Weights of a small class-conditioned image flow-matching model.
Model: 5.76M parameters, 32-pixel images, arch unet, activation relu, widths [64, 128, 192].
Data: 395000 training examples, 0.5 epochs.
Rows from block 7, named by matrix and row number. Rows with one number belong to one channel. Each number is 128 + 32 x the weight over its row's rms, rounded and kept within 0 to 255. All counts start at 0. After the name is the row's rms in percent of the matrix's.
# convs0: first 3x3 conv (model.mid.0.convs.0.weight, 192x192x3x3), inputs 77-87, a 3x3 kernel for each
# convs1: second 3x3 conv (model.mid.0.convs.1.weight, 192x192x3x3, transposed), outputs 77-87, a 3x3 kernel for each
convs0.66 095 [ 92 137  98 149 114 124 104 131 125 187 121 137  92 100 153 186 131 127 115 122 140 164 111  98 115 141  88 118 108 118 135 125 184 142 139 113 153 195 142 128  79  97 127  74 154 101 116 141  98  77 137 148 151 123 145 120 169 162  91 118  80 167 160 111 169 136 131 127  83 111 104 181  99 146 101  84 138 147 109 109 151 115 129 126 115 105 141 134 109 159  88 118  96 143  90 145 155 113 156]
convs1.66 093 [112 106 173 143 103 124  49 151 108 136 127  91  93 132 113 152 110 162 150 126 110 144 116  96 110  95 160  94 116 110 168 169 103 162  99 113 169 141 136 131  88 140 125 138 144 154 118  96 126 118 124  88 122 175 104  84 116 103 137 137 119 167  96 163 133 118 189 126  46  80 152 107 101 143 101  97 149 158 186 132 124  87 109 128  99 180 119 182 154 120  72  74 154 140 139 134 149 121 187]
convs0.67 093 [155 139 106 123 123  97 124 113 117 112 142 162 105 165 118 129 105  86 146 108  75 113 142 154 125  99 131 124  54 117 147 121  81 135 103 120 113  95 119 136 129  59 183 202 167  92 117 125 163 108 164  84 103 172 126 144 198 158 151  75 127 120 103 132  89 208  89 127  88 115 124 153 121 112 122 160 107 137 110 120 168 108 132 172 164  70 127 114 126 111  77  88  97 127 163 168 144 139 125]
convs1.67 084 [136 176 184  97 116 139  96 135  85 149 148 161 121 120 135 146 210 146  91 128 175  84 102 111  95 145 144 114 101 105 125  64 168 130 143 111 101  77 168 120 117  68 111 134  97 122 128 120 152 129  96 104 143  81 181 130  97 115 113 112 123 129 171 123 147 200 121 117 106 130 125 148 115  87 160  94 116 125 167 121 120 148 124 118 104 156 166 135 162 140 160 134  91  77 166  96 174 173 102]
convs0.68 091 [121  97  76 159 141 119 104 129 151 129 106  70 117 129 115 122 114 151 113 153  85 129 118  71 176 127 136 182  87 131 157 121 130 111 164 137 163 142 156 143 135 129 107 154  94 149 178 194 105 147 117 140  87 147 123 112 182 113 144 118 120  74 157 143 161 144  63  92 149 120 103  90 176 113  93 155  67 101 155 148 183 119 144 113 122 116  96  95 110 127 123 109  73 115 164 103 198 154 132]
convs1.68 090 [129 172 124 119 151 133 175  60 147 137 173 158  84 162  90 100 122 127 159 147 125 177 152 131 156 137 160  94 142  78 185 163 155 116 159 131 104 169 121 106 180 104 101 110 172 174 173 103  39 158 117 145  74 129  96 138 131 148 155 124  66  85 154 136 157  85 136 150 139 146 109 115 112 142 157  96 139 144 147 173 104 175 192 119 159 106 121  97  91 144 118 156 111 166 123 189 208 134  80]
convs0.69 093 [127 103  56 103 147 151 163 139 126 133 119 116  89 110 173  84 164 149  71 122 135  56 105  70 122 100 117  60 103 146 103 152 169 115  91 127 137 100 164 148  91 155 133 118  98 141 150 108 143 103 157 117 182 154 132 155  76 125 114 163 145 156  51 147 141 149  96 124 132 161 104  89 171 178  94 104 104 135 148  41 126 128 121 145 149 135 151 116  81 103 123 119 105 107 119 164 135 120 135]
convs1.69 084 [132 156  92  85 109 102 141 166 127 136  53 119  95 132 152 136 178  56 128 118 136 120 156 177  79  70 159 115  76 134 112 122 137 133 143 127 117 153 136 116 102 179 114 115 135 127  67 160 102 126 106 137  59 117 124 119 134 116 100 121 114 108 116 104 130 128  88  81 186 122 108 141 126 204 162 144 109 106  88 129 119 133 120 115 150 118  88 169 162 109 134 153  75 116 117  69 144  91 104]
convs0.70 100 [144 158  85  98 196 131 183 124 166 161 135 142 142 161 148 120 186 104 178  79 187 129  81 147 125 147 155 139 136 145 160 158  75 106  94 140  71 152 189 112 131 121 139 109 128 177 124 128 134 146 139 134  76 124 182 126 172 113 143 160 162 110 186 145 146 147 129  77  99 122 194 165  98 146 184 156  62  71  89 116 142  66 103 132 161  96  89  40 159 109  99 152 174 110 126 137 126 104 140]
convs1.70 109 [127 180 103 142 101 120 153 123 143 175 124 137 106 113 144 162  97 112 154 133 123 102 172  99 139 128 196 141  67 203 132 135 112  89 122 137 152 132 134 101 138 123 113 161 131  63 158 137 134 117 156 108 137  66 194  74 206  75 123 128 127 162  95 115  16 132 146 133 110 142  82  75  67 102 153 124 169 109  74 130 133 147  72 207 154 129  38 129  83 209 195 169 106 153 161 123 135 122 137]
convs0.71 110 [ 85 183 166  87 174 158 123 153 137 123 105 114 134 114 111 139 133  92 109 136 128 116 123  77  96 116 207 177 115 128 121 138 100 112 136 175  82 102 121 117 130 134 182  98 102 124 153  57 107 119 144 137 136 130 157 140  90 112 143 150 114  99 102 130 168 197 168  91 189 177 128  74 144 136  87 148 103 129 137 167 136 140 136 122 176 103 110  95  90 158  97  76 192 193 133 115 150  99  67]
convs1.71 115 [143 136 100 126 107 131 157 118 107 173 138  94 139 127 161 142 149 136 108 128 115 132 133 122 150 166 131 147 152 138 116 141  61 144  95 160 140 103  79 116 146 138 123 121 147 127  86 112 144 142 190 176 101  95 175 126 181 103  83 156 177 114  49 183 141  90 104 139  94 137 136 156 120 107 119 135 134  76 132  81 144  84 135 180 156 110  72 113 163 168 146 128  50 116 109  71 129 130 191]
convs0.72 100 [ 74 126 169 107 161  84 139 116 102  83 165 127 115 163 113 107 145  93  45 180 118 142  90 123 142 123 146 122 154 111 105 106 132 162 131 149 118 133 107 126 112 145 133 116 179 115 111  86  84 187  77 128 150  99 121 108 137 157 109 115 103 141 141 102 112 134 134  96 125 157 125 129 139 120 127 135 131 157 102 161 109 119 144 122 162 108 184 116 123 117 181 131 119  80 107 107 137  89 124]
convs1.72 098 [151 135 143 151 131 158 143 134 188 136 121 144 133 134 143 118 110  95  75 151 103 135 139 152 122  92 118 140 165 128 117 124 119 191 120 180 113 106 156 132 149 116 147 155 145 106  77 113  93 111 129  96 216 103 154 118 117 108 112 121 133 111 110 164 121 117 144 117 128 120 107 136 142  58  62 120 115 100 157 141 133 115 168 113  78 143 104 118 136  85  97 132 140  63 169 142 173 118  78]
convs0.73 105 [106 171  92 112 141 105 184 122 144 109 122 116 147 154  79  93 154 116 130 117 167 128  90 169 137 130 145 110 130 220 125 133 153 111 168 142  79 137 156 127  78  64 125 104 115 130 107 142 104 168 124  56 144 105 130 164  84  79 105  90 141 158  71 122 106 163 155 164  65 172 123 121 131 120 141 111 128 111 164 119 128 100 163 106 149 109 128 156 198 158 161 116 150 182 112 111 169 157 161]
convs1.73 104 [ 91 141  99  80 111 142 174  65 199  57  95 153 156  75 114 174  31 196 117  99 102  95 142 147 148 172  93 147 123 169 175  77 129 136 137 100 157  94 179 140  83 115 132 180 143  68  66 136 109 122 140 112 133 139 121 120 117 135 101 202 129  95 104  68 117 157 187  88 122 119 111 157 134  92 111 128  90  98 110 201 114  95  71 180 148 120 108 129  76 143 133  98 158  96 123  98 130 144 152]
convs0.74 086 [ 97 153 198 129 140 161 111 140  65 103  95 129 128 120 139 138 129  84 158 117 190 113 120  85 118 159 122  96  83 204 122 136 105 136 102 157  77 172  88 122 144 133 127 149 118 137 143 194 128 119 105 186 158 101 200 103 118 148  99 191 106 139 170 137 149 189 152 112 114 131 116  90 166  85 154 145 136 162  95 132  81 152 120  81 174  91  18 126 104  86 162  74 174 128 129  86 167  56 109]
convs1.74 084 [ 98 154 151 106 109 124 139  83  71 145 148 133  88  83  46 129 149 133 143 119 131 137  78 158 136 102  83 146 136 102 128 107  75 144 145 153  85  72 101 117 115  92 123 138 174 183 134 158  82 151 112  81  74 122 165 106 130 228 152 190  89  80  90 129 126  71  83 104 126 132  69 104 127 129 131 134 137  85 110 147 162 103 156 108 132  92  73 144  54 168 146 152 142  82  89 154  94 109 133]
convs0.75 094 [158 124  34 136 145 124 103 140 142 132 138  99  67 121 176 141 113 134  99 111 165 126 129 106 122  98 140 105 153 153 111 141 151 158 120  70 126 102 106 139  81 136  98  75 124 108 156 103 194 135 171  66 132 118 103 206 146 178 159 127 148 170 126 105 127 122 123 152 128 127  52  85 186 139 112 162 175 128 114 135 159 153 178  87  85 166 151 136  97 130 143 175 112 118 127 148 111 126 102]
convs1.75 090 [111  76  96  70 105 195 124 109  99 147 152 135 130 146 115 132 130 126  98 150 124  78 140 108 132 114 151 112 164 109 155 139  82  90 133 141 118 121 137 110 154 160 173  97 148  95 164 170 112 107 134 113  90  79 117  74 118 120 169  91 118 142  86 106 168 136 170 173  98 108  85 126 187 128 132  76 107  74 153 146 112 113 157 106  75  42 154 149 110 101 107 131  95 136 132 160 141 120 199]
convs0.76 095 [ 89 113 105 120 129 136 126 179 117 150  98 144  79 123 118 150 161 108  85 141 131  77 143  99 110  83 164 153 103 102 121 143  92  96  57 121 174  70 173 144 125 118  75 171 128 131 137 107 115 128 158 122 140 138 114 120  96 114 236 137  76 139 158 158 121 144 106 148  98  87 118 174 183 123 160 131 123 202  80 121 177 206 193 143  75  74 146 148  89 136  81 120  83 118 104 137 159 128 163]
convs1.76 091 [138  73  87 112 133 121 175 177 160 186  62 118 140 152 137  59 144 137 110 123 155 138 133 152 160 198 147 134 102 118 166 128 147 101 133 153 111 168 150  84 111 184 141  97 108 110 134 128 130 114 175 127  91 154 175 112 152 175 101 112 170  93 142 113 120  62 123 104 147 171 119 165 102 124 131 111 201 140 139 147  57 152 116 111 139 114 149 108  81 131 104 146 108 134 108  90 103 129 101]
convs0.77 090 [106 161  99 140 107 168 129 113 145 137  88  97 128 103 140 149 147 119 135 147 156 103 130 181 105  96 104 145 111 109 116 106 115 130 121 134  67 111 163  98 105 158  87  49 144 153  75 171 103 218  96  60 104 168 141 135 144 169 134 148  97 128 152 129 210 110  87 186 159 100  94  54 100 174 103  95 129 154 192  94 122 127 158 140 128 134 123 109 159 142  91 191 125 144  96 131 131 126 180]
convs1.77 085 [ 89 108 140 100 114 122 169 124 174 129  99  84 135 132 174 109  93 158 143 142 174  84 151  83  97 120 121 104 175 180 172 144 129 148 142 107 108 156  75 141 136 126 159 114 106 122 102 161 109 217 126 151 150 100 128 128 148 142 120 136 164 157 128 143 138 164 169 123  93 137 135 142 176 148 108  91 100 141 118  61 108 154 100 189 145 144  86 126 114 123 163 190  82 128 123 145  87  63 225]
convs0.78 095 [112  94 203 186 112 132 129  99  81 137 137 166 177 175 156 103 155 127 138 145 113 163 137  94  89 100  94 123 166 104 106  86 102 135 183 108  91 118 122 140 148  59 140 108 150 167 155 147 131  73 126 179 142  96 173  91  98 180  91 156 108 140 114 134 119 144 122 186 115 123 113 163 114 108 186 143 110  78 142 119 116 127 163 179 128 107 148 103  75 133 122  86 137  96  98 126 142 159 108]
convs1.78 097 [116 126 188 145 152 122  82 136 117  86 130 123 127  70 141 120  90 121 151 173 145 140 119  79  74  90  63 119 110  87 141 140 104 195 122 143  54 151 160 118 117  95  88 177 174 150 156 132 156 136 141 121  63 163  62 114 132  96 122  98 127 118  98 105 127  79 133 149  99 127 144 102  95 125  85 153  95 106  90 110 118 149 140 184 152 162 155 103 103 128 122 173 118 125  95 111 121 119 120]
convs0.79 105 [195  89 142 112 123 141 123 161  86 157  59 137 102 113 161 148 195 132 115 174 113 153  88 117 146 149 137 126 123 151 132  51 166 135  97 114 137 140 133 172 160 100  90  86 155 135 139  82 122 150 116 139 143 125 155 162 125  89  86 106 168 127 157 165  99 129 141 104  99 114 165 130 108 152 148 128 106  84 244  97 226 132 177  59 105 136 140 167 128 122  93 141 114 144 141 108 148 108 169]
convs1.79 101 [179  97 147 132 211  95  75 166  73 145  88 147  97 135  83 132 149 103 146 156 138 123 130 155 112 149 130 110 133 102 107 113 130 107 142 136 119 141 126 124 138 112 119 167 166  78 130 162  96 164 141 193 117 180 123 113  85 136 169 180 143 101 132 112  91 149 134 116 161 147 130 170  86 127  89 159 127  94  51 103 130 130 143 109 143 152 102 103  48  62 150 161  62 141 159 138 137 149 115]
convs0.80 119 [201  99  83  84 149 123 160 124 106 158 142 121 129 137 141 121 151 116 165 159 170 103 131 141 241 125 146 151 178 167 119 138  79 113 171 108  83 119 157 145  81  86  98 102 148  73 143 107 159  92 131 114  98 154  87 165 119 174 124 143 101 113 159 145 184  70 172 166  58 106  84 124 136  58 176 130  84  98  58 128 181 125 133 129 150 130 142 136 121 134 143 122  74  79 125  95 157 158 170]
convs1.80 134 [132 144  99  51 163 132 120 191  77 135  84  96  95 125 109 123 192 106 154 120 124 129 142 133 163  95 120 101 131 115 140  87 150 113 122  60  53 133 146 146 113 135 126 145 147  69 120 154 138 118 146  94 113 124 104 156  73 131 151 107 150 139  99 129 160 126 186 118 147 128 109 162 153 165 179 188 135 114 142 236 105 148 167  98 147 118 174 127 130  71 149 125 116 150 111 123 171 171 150]
convs0.81 101 [125 184 132 135 138 142 175  98 125 120 137 129  89  95 112  71 119 134 139 128 150 182 131 100  88 109 131 116 114 154 100 136 139 121 140  80  80 155 140  53  76 156  63 136 105 109  83 153 117  61 112  83 121 113 131  93 107 144 141 117 190 142 206 133  93 132 145 134 145  49 168  84 163  92 123  94 121 142  65 110 124  65 189 116 124  83 177 166  56  84 198 131 143 126  92 178 150 141  55]
convs1.81 092 [152 119  92 146 153 170 133  99 123 100 113 109 139 140 159 119  86 135 136 107 117  69 124  77 162 138 140 157 108 168 101  99 121 156 111 113 130 165 126 243 136 119 158 150 135 115  92 176 124 191 169 139 138 125 148 157 151 118  57  87 108 134 156 165 132 123 110  83 154 178 143  86 126 160 213 147 183  74 113 156 119 199 182 102 165 116 122  76 122 142 189 134 132 105 161 114 132  80  76]
convs0.82 103 [155 132 113 130  89 115 164 139 148 139  97 148 102 149 136 135 155  54 154 134  64 120 172 219 168  92  84  86 136 153  74 120 178 143 137 132 123  79 156 107 145 117 159 171 154 106 152 139 123  90 166  81 139 156 116 160 124 137 105 168 122 143 135 108 102 166 167 159 115 123 109 188 204 104 150  94 154  71 133 118 102 133 100  38 101 160 153 109 121  79 170 139 134 162 133 164 155 123 144]
convs1.82 110 [ 98  79 133 165 154 107  59 142  90 192  74  93 122 141 196 112 133  75 172 135  88  68 123 140 135 117 100 139 151 182  99 132 143 117 162 167 111 108 162 109 128 153  98 162 139 147  86 212 116 127  83 112 159 176 165 150  98 139 113 122 137  97 137 117 133 133 116 112  57 125 209 166 150 103  63 107 108 157 128 163  44 108 179 166 138  88 169 167 112 103 137 110 107 131 132 143 138 148 102]
convs0.83 090 [106 110 123 123  90 123 164 173 126 145 199 121 142 114 148  72 165 108 183 141 111 155 134 175 159 214  70  88 152 142 129 119 176 145  85 113 168  93 144 133 145 112 183 145 127 107 152 121 152  90 147 147 147 136  65  95 109 203  75 121 153 143 147 147  87 138 155 157 137 164 190 143 129  68 185 125 152 165 208 151 134 157  95  73 130  87 132  65 127  90 144 100  84  73 142 124 111  93 131]
convs1.83 084 [131  69 122 113 156 132 113 130 174 163 166 124 162 137 116 139 109  93 126  89 139 132 120 162 218 216 112 118 120 137  85 185 123 182 164 101 111  76 157 181 144 186 158 179 111 103 122 125 209 149 162  85 104  92 112 146 128 208 126 108 142 101  97 133 107 111 150 123  77 134 215 139 133 191 146 130 137 169 178 129  95  97 171 178 128 134 116 171 112 126  72  67 120  56  84  80 120 120 150]
convs0.84 115 [154 140 141 113 134 164  54 138  74 141 117 172 119 130 104 131 212 112 161 153 183 105 117 151  98  95 154  63 118 114 132 126 118 147 126 146 100 131 117 112 122 168 181 129  97 132 127 152 129 152  98 165 160 135 100 139 107 111 141 116 170 158 107  91 123 147 102 124 158 103 135 104 171 144  98  93 107 172  76 131 122  48  78 116 196 185  72 120 150  65 105 146  87 100  96 199  96 121  66]
convs1.84 123 [153 175 171  90 156 104 101  95  84 209  77 126  85  98 123 114 110  61  88 113 120 125 142 136 152 135  96  88 118 117 167 144  93 131 129 196 142 172 136  94 155 139 138 101 147 140 159 108 119  84 123 138 146  99  95  97 100 143 131 111 159 141  87 142 128 139  84 126  98 136 128 133 128 159 142 121 144 120 176 106  62 172 117 143 180  81  89 169 127 251 133 150 123  96 144 189 116 118 143]
convs0.85 087 [123 163  96 161 120 157 121 131 147 112 140 138 107 111 152 138 112 137 108 104 128 157 143  89  92  97 185 168 143 150 119 153 161 155 102 153 131 149 168 107  94 149 154 142 121 158  92 125 105 126 148 110 161 145 159 183 130 169 178 100 118 104 150 117 172 132  88 194 114 103 140  94 182 153 104  89 133 168 212 127 149 123  98 231 141 158 205 149 140 132 105 116 206 113 101 117 124  89 105]
convs1.85 079 [127 103 111 184 126 136 169  91 137  46 155 104  81 132 128 159 144 124 148 137 132 131 150 158 155 141  83 105  71 179  83  90  74 132  83 126 155  63 125 177  66 108 146 120 136 118 132 198 111 166  55 143 145 125 120 138 172  88 167  92 101 166 139 122 141 151 126 109 116  77 152  92 139 122  97 140 135 119 177  85 134 132 114 100 134 123 128 120 112 115 101 129  97  61 144 180  78 162 134]
convs0.86 098 [ 83 146  91 135 140 194 126 148 122 116 108 192 131 163 158 118 189  82 161 128 134 122 198 109 107 108 127 117 119 152 106  93 132 136 154 163 160 151 186 126 128 116 136 159  92  82 130 142  52 162 156 155 166  81 146 112 173  71 141  94 136 153 131 130 150 151 137 150 130 132  78 102 121 133 173  62 128 239 128 174 111  80 127 101 147 143 134 131  74  75 137  96  99 187 134 115  76 116 101]
convs1.86 095 [ 77 144  95  49 103 129 159 110 151 108  78  93 139 148 159 140 176 142 152 156 136 120 180 176 166 124 140 164 165 135 202 171 125 172  73 193 119 131 159 106 176 145 148 151 142 111 121 154 162 126 177 113 154 130 146 151 171 102 130 131 127  75  94 129 152 121 169 108 152 148  93 127 163 135 115  86 154 177  98 133 187 153 120 142 170 135  87 126  78 106 135 115 154 162 148 192 101 171  91]
convs0.87 099 [104 163 140 132  98  95 128 160 122 155 119 119 109 128 128 132 114 125 149 104 111 113 145 101  90 199  81 137 138 116 157 138 124 114 134 142 138 124 111  82 144 117 133 111 166 106 183 212 111 146 118 162 147 108 160 144 151 111  94 130 168 152  77 113 130 120 154  94 106 108 157 152  92 198  89  93 120 128 172  93 110 136  95 114 158 132 123 207 217 110 122  70 147  97  85 181  64 110 137]
convs1.87 095 [124  87 133 189 130 131 125  75 134 123  79 172 160 133 120 186  88 122 195  81 121 146 119 159 101 121 102 147 149 145 124 129 130 126 191 124 109 128 149 152 117 114 139  98 110  60 154 139 158 146  91 167 141 110 163 141  70 128 131  73  98 105 144 199 155 159  98 119  69  83 197 125 142 138  87 115 102 117 131 147 181 154 124 130 150 133 124 139 155 136 125 119 236 104 165 162 166  52 111]
convs0.88 095 [ 87  71 154 145 143 101 120  88  92  84 111 110 137 150 120 143 174 142 189 150  99 156  58 169 147 133 112 118 209 141  96 107 149 150 154 137 128 136 170 136  89 131 132 148 157 128 121 128  37 127 135  88  72 160 121  34  86  91 113 103 131 146 116 139 115 171 138 151 183 179 141 105 120  70  86 149 191 157 150 156 106 100  96  80 180 206 193 131 118 116 121 132 129 126 119 161  99 115 126]
convs1.88 087 [139 112 117 139 145 142 111 154 160  84 148  88 128 134 100 105 126 166  87 136 173  67 149 116 137 132  79 120  68 131 176 173  81 164  91 149 151 125 147 154  98 144  69 151 119 120 114 145 131 122 131 156 183 130  88 118 127  93  76 134 103 204 129 162 100 115 130  60  84 169 116 131 115  52 100  84 139 109 138 147 163  69  93 110 160 117 189 123 151  51 112 165  93 172 121  29 107 167 174]
convs0.89 091 [144 118 158  56 133 112 147 117  98 100 199  67 145 180 141 141 136 135 105 133 110 147 156  81 110 147 176 118 112  88 160 151  66 116 121 114 107 108 144 168 104 103 100 152 177 128 133 132 121 121  94 134  63 133 122  83 108 142 184 161 106 168 122 109 133  82 114 117 131 114 103 119 148 106 156  97 109 165 133 150 126 127 180 163 136 128 177 144 115 112  90 103 166 144 117 101 152 165 156]
convs1.89 086 [ 90  94  84 102 116 149 109 159 109  85 160  41  77 118 147 169 117 158  97 111 131 222 182 119 157 106 152  59 124 126 189 109 121 120 113 194  97 171 102 140 165 149 180 147  86 136 140  80 159 113 121 122 122 116  98  82 151  80 145 156 129 177 118 135 159 127 150 152 118  74 146 105  92 111 136  78 159 135 127  94 122 101 136 138 158 110 136 109 153 119  80 115  84  61 129 201 156 116  72]
convs0.90 098 [139 111 111 101 128 115 145 110 125 153 103 144  66 134 122 138 132 121 123 128 152 150 120 116 158 125 138 175 126 147 151 109 132 147 108 117 166 104 142 102 108 146 136  91 117 144 134 127 152 113  66  84 146 149 123  97 132 165 181  74 117 111 130  98 127 193  27 136 126 141 119  81  70  96 115 151  94  99 149 143 110 135 156 156 143 164 111 105  88  86 110 149 118 108 179 134 174 113  56]
convs1.90 093 [ 81  95  92 113  87 203 113 189 169 181 146 118  92 107 133 111 136  97 184 143 160  84 151 127 111 124 166 138 148 137 115 153 142 104 132 133 114 109 124 119 111 113 128 134 117 179 118 144 109 157 151 148 124  88  98  96 184 143  98  99 143 137  67  99  96 123 136 162 176  84 142  94 178 145 140 133  95  96  94 134 118 125 132 117 122  75 148  77 112 143 157 155  84  40 127 229 120 151 211]
convs0.91 107 [159 143 117 166 100 140  92 120  77  83 135 123 214 156 167 129 189 172 135 148 106 110 123  67  92 105 170 160 147  92 141 162 142 119 178 171 139 135 154 129  80 131 158 131  66 124 117  96 103  77 136 130 127 136 135 162 149 192 124  64 116 143 160  89 139  96 152 138 144  95 115 155 101 118 103 167 138 199  92  97  99 150 114 137 137  99 133  42  94  83  84  89  70 169 158 153 161  91 149]
convs1.91 106 [144 144  89 148 111  88  95 144 167 136 111 167 139 150 101 150 112 123 101 118 120 141 121 107  80 111 132 138 118 106 133 116 133 180 163 114 100  84 151 108 180 144 138 180 149 129 130 154 140 130 161 135 140 181 127 106 172 165 100  95 125  98 191  90  88  38  96 123 150 145 105 140  84 125 108 101  99 148 105 131 110  76 136 106 151 157 158 144 149 133  99 169 156 128 143 145 123 138 118]
convs0.92 097 [144 104 151 104 167 192 132  96 146  82 145 174  81 180 168 137  70 108  95 142 123 146 146 135 130  97 106 119 103 113 118 122 105 149 114 131 133 122  45 191 150 118 167 112 200 159 132 120 117 155 100  93 153 176 122 127  93 114 106 120 156 162 231  84 128 140  99 123  93 128  90 143 158 143 153 151 115 100 131 150 162  79 155 109 156  99  91 144 122 104 153 101 130  71 153 135 103  91 125]
convs1.92 095 [106 151 138  74 139 103 133 132 139  89 122  85  80 115 134  99 105  61 111 146 161 141 129 128 119 123 112 106  97 111 147 129 129 115  58 158 101 112 115 137  98 131 157 154 112  68 130 102 170  96 193 128 104 103  99 100 153 109 101 116 135 153  93 113 123 129 199 200 136 115 105 121  73  98 127 169 124 122  96 159 111 112 167 134 124 121 153  78  63 116 152  95  82 150 102 235 166 136 174]
convs0.93 113 [ 77 154 101 176  88  85 111 105 142 148 168 112 131 126 163 121  77 168 194 108 191 148 125  88 116 128  96 106 194 173 140 111 136 182 142 198 140 110 101 144 102 105 153 134 104 127 135 104 111 187 136  49  97  74 179 162  86  85 161 125 199  92 108 140 103 114 152 168  73 127 166 137 196 136 141 137 132  73 125  93  58 116 102 103 114 146 114  95 121 133 101 133 143  93  53  95 121 162  98]
convs1.93 117 [ 70 128  82 170 147  56 139  97 155 118 149 111 116 147  96 236 100 173 114 110 113 132 162 182  86  98  41 167 106 104 138 134 161 180 106 109 146  58 166 131 154  54 140 171 127 111 107 190 118 143 127 166 123 136 188 136  59 108  84 202 122 109  84 125  81 180 136  84  98  77 161  61 153 168 151  92  83 119 161 197 127 147 180  81 152 133 173 147  96 128 116 118 134 118 179  72 128 134 156]
convs0.94 102 [125 149  59 200 130 105 193 144  87 106 123 130 161 129 108 178 116  92 128 115  86 136 123 142 123 142 146  69 102 142 151 148  83 165 146 183 160 157 206  71 148 128 151 122  66 171 109 123 116 132 143  61 135  82 143 123  99  75 109 134 154 181 104  92 146 137  93 100 171  71 100 155 104 155 115 126 145 122 154 154 139 110  99 125 119 125  93 133 131 132 102 102 199 126 138 159 183 101  85]
convs1.94 102 [103 119  55 120 140 149 135  79 140 130 143  56 163 108  99 114 116 207 158 103 118  90 114 116 121 226 128 143 105 114 158  76 107 177  83 152 135  97 136 153  89 172 113 161 115 129 134 148 144 164 101  89 108 115 148 124 160  92  79 117 137 119 110 128 170 173 129 125  85 188 132 115 118 110 156  76 151 188 162 161 152 131 106 188 112 129 124 126 107 134 204 117  49 160 109 111  94 173 170]
convs0.95 100 [156 154 157 126 195 123 127 105 104 115 130 157 133 116 134 133 127  91  50  98  52 157 116 152 125 124  94  85 137 101 159 120 156 103 102 108 120 144 164 116  71 103 122 198  92  93 120 106 130  84 197 119 115 129 168 166 154 114 158 131 125 135 152 135 157 175 148 154 121 163 153  98 126 154 111  91 132  86 111 169 140 176 105 159 123 134  93 155 102 114 151 144 121 121 128  93  96 148 114]
convs1.95 107 [112 156 141  77  80  57 125 156 126 191 158 153 153 145 195  57 137  59 129  79 126 116 109 139  80  99 115 112  91 149 142 103 139  76  37  90 141 146 127  53 100  59 130 122 158 132 151 111 138 130  77  64 118 136  98  64  97 192 153 185 198 226 212 109 119 107 148 134 140 134 121 143 133 134 121 135 144 165 103  49  73 147 153 173 103 111 116 140  58  74 136 170 158 122 167  81 110 113  58]
convs0.96 097 [153  92 164 147  98  70  90  88 124 129 139 147 125 124 102 162 148 132 108 164 143 115 120 154 183 125 148  87 181 125 159 152 183 175 148 121 114 107 133 194 138 116  62 167  40 126  73 128 180 150 143 170 133 104 123 152 130 109 139 145 118 148 129 144 129 168 140 149 129  85 111 113 153 168 152 135 154 134 134 142 120 107 110 113 138 161 200 125 114  97 192 123 115 165 154 135 113 144 120]
convs1.96 097 [179 155 167  99 165  96 119 164  96  81 145  89 134  97  94  88 125 173 164 109  74 133 134 142  93 124 157  92  90 110 143 118 120  42 131 153 114 155 121 191  77 101  92  99  72  89 171 113  84 117 158 156 177 184  71 112 112 181 131  96 127 147 162 144 111 116 113 111  94  89 118 177 113 128 117 114  61  83  62 104  83 111 140 121 102 136 139  99 141 149 110 132  93 155 121  50  86 153  99]
convs0.97 112 [163  88 147 113 195 128 143  98 112 122 118 105  81 119  85 102 144 115 147  92 212 173  98 132 111 138 170 102 128 168 172  94 186 138  97 110 186 106 115 194  75 150 143 138 184 152 107 115 141  99 121 140 150 149 115  48 178 106 124  92 148 130 152 129 128 132 107 122 166 101 127 119 117  93 129 136 173 155 102 116 121 166 137  88 145 120 122 138 118  81 121  98 131 104  98 120 111 145 150]
convs1.97 117 [111 137 102  78  98 190 104 144 106  82  94 146 101 132 169 121 161 128  63  98 145 145 181  35 112 150 145  94 104 111 146 148 135 111 158 128 114 124 174 119 124 140 126 213 127 135 102 138 136 141  80 153  86 149 193 108 178 134 119 134 117 169 163 157  91 119  85 147 133 137 164 157 181 125 161  91 129 107 129 101 130 146 141 157  97 138 139 153 121  61  83 111 157 111 149 175  79  72 132]
convs0.98 084 [152 146 143  86  91 113 244 133 152 127 151  85 140 119  97 190  87 153 110  92 127  91 176 156 100 128 140  68 128 130  55 120 117 103 181 149 132 110 132 149 156 161 185  88 107 138 158 144 162 110 159  96 140 131 186 141  65  97 111  31 119 158 133  60 135 228 138 131  95 140 141 177 103 124  86 171  86 141 171 109 136 148 133  78 105 136 122 173  89 152  80 161  90  97 116  89 161 123 160]
convs1.98 085 [195 146 118 115 185 127 131 107 124 118 133 122 191 158 143 160  92 136 117 161 141 152 133 167 120 132 104  93 148 148 122 142 130 152 116 170 147 159  70 106 141 137 100  73 154 114 163 118 148  95 105 124 119 139 177 159 116 106 121 118 162 166 110 165 160 130 109 113  88 153  79 146 120  79   0 136 178 157 157 127 152 121 141 111 106 102 212 212  98  94 119 104 134 233 217 233  89 105 149]
convs0.99 120 [161  73 123 207 189  97  55 190 140 181 175  97 162 157 120 120 131 114  65 128 105 121 159 182 157  39 178 176 108 125 125 181  78 142 165 115 128 156  66 166 114 159 107  81 147 112 179 143  97 117 159 110 102 142 151  96 176 156  70  93 108  99 104 143 138 176 125 124  77 153 116 187 132 199  98 126 104 190  99 133 150  93 121  80 130 131 111 140 131 152 163 154  81 121 119 189 105  95 145]
convs1.99 129 [118  68 172 114  98  78 124 233  72 105 133 131 129 157 154 109 186  32 123 151 135 128  91 133 129  63 193 199 111 101 150 137 106 114 141 136 113 159 123  78 137 158 152 145 100 216 117 114 108 118 124 117 131 188 156 163 101 126 122  67  98  99 180 125 142 101 144 155 117  99 168 128 115 105 112  89 133 115 147  61 166 179 129 113 138 118 147 146 129  77  94 143 168 103 162 170 205  49 120]
convs0.100 093 [107 130 157 143 138 161 145 172 156 113 137 110  94 206  86 133 224  86 164  74 113 117 113 136 174 128 103 163 202  93  90 152 113 131 137 152 163 121 104 124 182 114  50 160 163 103 132 119 103  99  92  73  98  98 126 168 160 147  96 134 181 110 110  52 137 144 124 115 145 145 129 101 115 135  50 138 113 131  86 100 208 111 111 134 117 103 133 172 177 124  92 140 187 125 173 109 129  55 122]
convs1.100 084 [145  80 122 126 111 143  79 135 140 167  79 123 105 154  71  92 129 100 188 187  95 138 117  93 166 115 139 101 156 134 124  96 135 104  99 131 140 162 123 129 211  80 101 207 100 144 125 121 118 143 173 153 134 135 183 138 131  97 153  70  84 111 142 138 140 126 125 172 100 164 142 160  93 197 129 166  79 103 184 173 158 122  93 108 107 129 109 117  70 120 139  99  91 115 111  86  70 122 120]